Weights of a small audio frame classifier: width 256, held-out accuracy 100%.
Rows from block 2, named by matrix and row number. Rows with one number belong to one attention dimension. Each number is 500 + 40 x the weight over the matrix's rms, rounded and kept within 0 to 999. All counts start at 0. Numbers have three digits each.
# v: attention query, key and value (stacked) (model.blocks.2.attn.qkv.weight, 768x256, the v third), inputs 86-171
# proj: attention output (model.blocks.2.attn.proj.weight, 256x256, transposed), outputs 86-171
v.53:445512557479475539502504529447462569475471538501536444525520417465514480467529415465555492517601473494516533479518428498478400537488511483492570479370472506507506501512399431515562527461539372493531511596487453541498535511565482507484553502467463519522444540
proj.53:562478522497479524566447475541512533485517432497457568471508589502524532495473546517449499567403508525500504482453544533496527426486476525538458485608525478517488468394544529492448508511482636548461476451512561490481454515416473482526433430513532494487486497
v.54:509503508467497452493529467468464505461502484483489547486539539517487469504495476435538495500568553474502574491562494464499523474506526496521483503431535493517469486555475574536436484549507482482442519506564376496500530522495511532482509469500502528510543506
proj.54:446478472549501533527449580496485527514481487505494484501450509477533503478493511609468543516456479557508445508458507555513485487514446484493527542536482487493521491455536420453538467446508524536555498497451612522495517488489496450502471527481496481540460471
v.55:485524560478454460405494490433492500470471412561470541500515447486465530490453442551482487494516527439430437537478558481473509408571565532553509483465505530505514465460570590511508487564480435481544525473456527498526565547452464535511522421507488542547421459
proj.55:516473421552553509527536462602499490552502604493545441506547537557473492568496556441490565454522560528560574484511482503537479589440495486441515496476520466453477548537423506510499471446486506532486511454578454483510513459520467492468516511485508500481545567
v.56:464479470435483441561453508518538539512488487569499491574562485463514599503491406532508506471620385431465527529424544471497482539523550557515490510450442528530511437416444565539485445539528461529557539548487552462556579515527392564553525425519466553547407449
proj.56:498554511549493538469514461473525528452456547452515487450462512546510422453505605499476547528434592519549521480582444473513514478439485484502512520508575479408455513530534480492494532485487499484483456427507423559444477511499591494441522527465534469489556588
v.57:523613551547475475481521516579463503460509426454442512463499522439345542519556548509493523517493541621505537520616431575552588482411434403556506534424490551430539483505506418496565515569472483514564440449501515570459451464454487416551509456543551540524499502
proj.57:477393514480515497570492484454498447528526482514517537495485541505651468466472433497500486505502517442539490398394570484427495545545538559505439384591489459621523545472476538481377529507502570431397541532547516433560551533475502563472459514430509459494453502
v.58:494518460559479536496485582444464488503511475527464442486533544451540489520467547516480556541531443548504531508562485547523536497528424545470549510485499515518481498441450506491508468507456561530482450579458568499478541514490475452481472458520530476541423513
proj.58:501478516484485455496496444537557493513476538469519549505477524535472474479557419483539410458493496437497487489496500469457502488459531511504481492576453535481506504545580480495494513530567478421530524464528472521495503510470487524538530497448468500454546498
v.59:473502520478488500467508437385464425483500482497528544540466481519510448531416436470488533492512569411507485427476511418485460448526547563531519520413540467530465517521512568524497512413519437514430570407486420530486561521483543552495507539524480504526601499
proj.59:523452445524532532519496611607471559481460488523460461477555520484454549477502540537510510552456445641537489581517534613484477523522456441451506528555443517474509489460482462478547462537507568527549471570513593474515468535472408444531470443491461511486407473
v.60:467499434557492514511444522534519536511468506510475458467515494465493515471568489498554488550551468492491503558518507516448484558434528477494505470491468494444513539512439453540504457498485527469515480619517514503534457520490503501522525457428524502477545526
proj.60:512462573478497470514477482456492512495530461500533580499488520512572495539479532503435457486467508478454500448451479486572557407501467525490535530560513495549483433453534527491440537483481514526521511433465502509461464490496508515527472528562511492515439473
v.61:490541492556525489441462537519463549543467466522502515468560469405529486516559544542509535502528442517449450553514568532467613511509468584504456498523522489500513490480549477471498456537504566449513478586505609499496448496482443494453469481440547448473479484
proj.61:502482486501502460499548412509558425512540562490532456531461455596465515536505469442506472398558547416478545461455431433575462475440543453476556476470480533478486507542486537559473548456500396512535533473499385491526505462548553549511556542535476513506523531
v.62:470520488531446529414518480333514509479482486516519402450487439522539570518482460445511534489588485468463436545474475457479449464523603491493585510363490511517436572499515541536545491354514340467441544495435555573537557563506579566509561541537495559539583537
proj.62:535434529458491525575452543646476549475458468505452535534517581500413480473472530538466507605419518571547568483502521575470512476495415472499427498611490500507538429464438503451518493584524648532535456518568493458522472494422370466530455449442510508462433475
v.63:567577608449445550476469484468487465480498433535487459468539499473466428481501553457523520454498573488530524527551372545506491514504521498497518468452510534457506488538473418537506543545484424513426513536521463436541535494460496478470495563503553472487491544
proj.63:491416422519513470597504544534505510497501567477464508500463506526502581524448451536458483511466453525477519482447579488528498491517462495450534470574488456556499486509464556453481427442457532539535505462483511566510494540545484499553468440508478522491457488
v.64:550485517444533505515524489531590497503524484509482512496588489524498485511575533583535477416464475447543489541467482451554476497513513513503467498488496522488503474515470486460488479462445518529498556517494558463500489473515482474568518539527484510490421488
proj.64:470526492528498472455502501501423485481484463505521481498404500496487513479445456469472479551536497527453516465500494505455539514520474535551520476506466490492504523495552512486530531472521467490470479493514477521551498540472509513510488455485517472524514507
v.65:539595571477495516520549449538590472501521450518528489512538463473433506443499493522562539508530488515460506519472492523470535438480528478524440526485509539511537478523460510482528547443568504476446497528555539501485444467470523500493546509493535502556501498
proj.65:456431447524499493481483523484458546521495510511480515494496518492502501542502521490437483496482547507558529499503511484484514518508480520502557484510507450534529465523522511487518522591553490521482509490463423489546556493514476470515505579496512542479464507
v.66:521438422534490478559417549489370536496490486505479491553517483427551555542391447558531447514478491504535537462541490535563421538484428552430535484462475510497489525433603507531492401465500460526483523481471466412532527522511465531474516546544507470411532511
proj.66:493553600460458510495504530483618435501479514500532479491488519510518439431499509492456540486510526526452488478492493490506502508483550494517460556539524540493513534500427501504544528506446540497543484506539490514452436456504548497517474411441516523539500462
v.67:515517611508457527534612513526573471520519510452488512478536492515464456499484539540437550445538513526457520514468504502515586467531527505527446540554502523469535445514520481501497531517515533525476446487476485468491484429510414499471469476528511524588426442
proj.67:503520409487546471421364481466442526485499513509512497514440503509455577520494492451532408569485503509548480513500499522449460524512519486477524439521512470547482518501538492470481559525496516468496525490476504508525557529463566504542542603476476513475511494
v.68:495504421455485501399404563531452509542521414540422460505492502478559558537468498512560453532449408484560446539524434515519458477481509476488542471464478502472503503502549508543451466463471482517527487548520439502540546533495517495525509545474482527385505531
proj.68:485538592506473497532571480477517450470453541489538506498486536492492455424492516511462500454563502524444588471494580508460477540505518519499488507483511487490489520528457495477540484482474462510475464462529497503453443482497471522489471405525574496537525542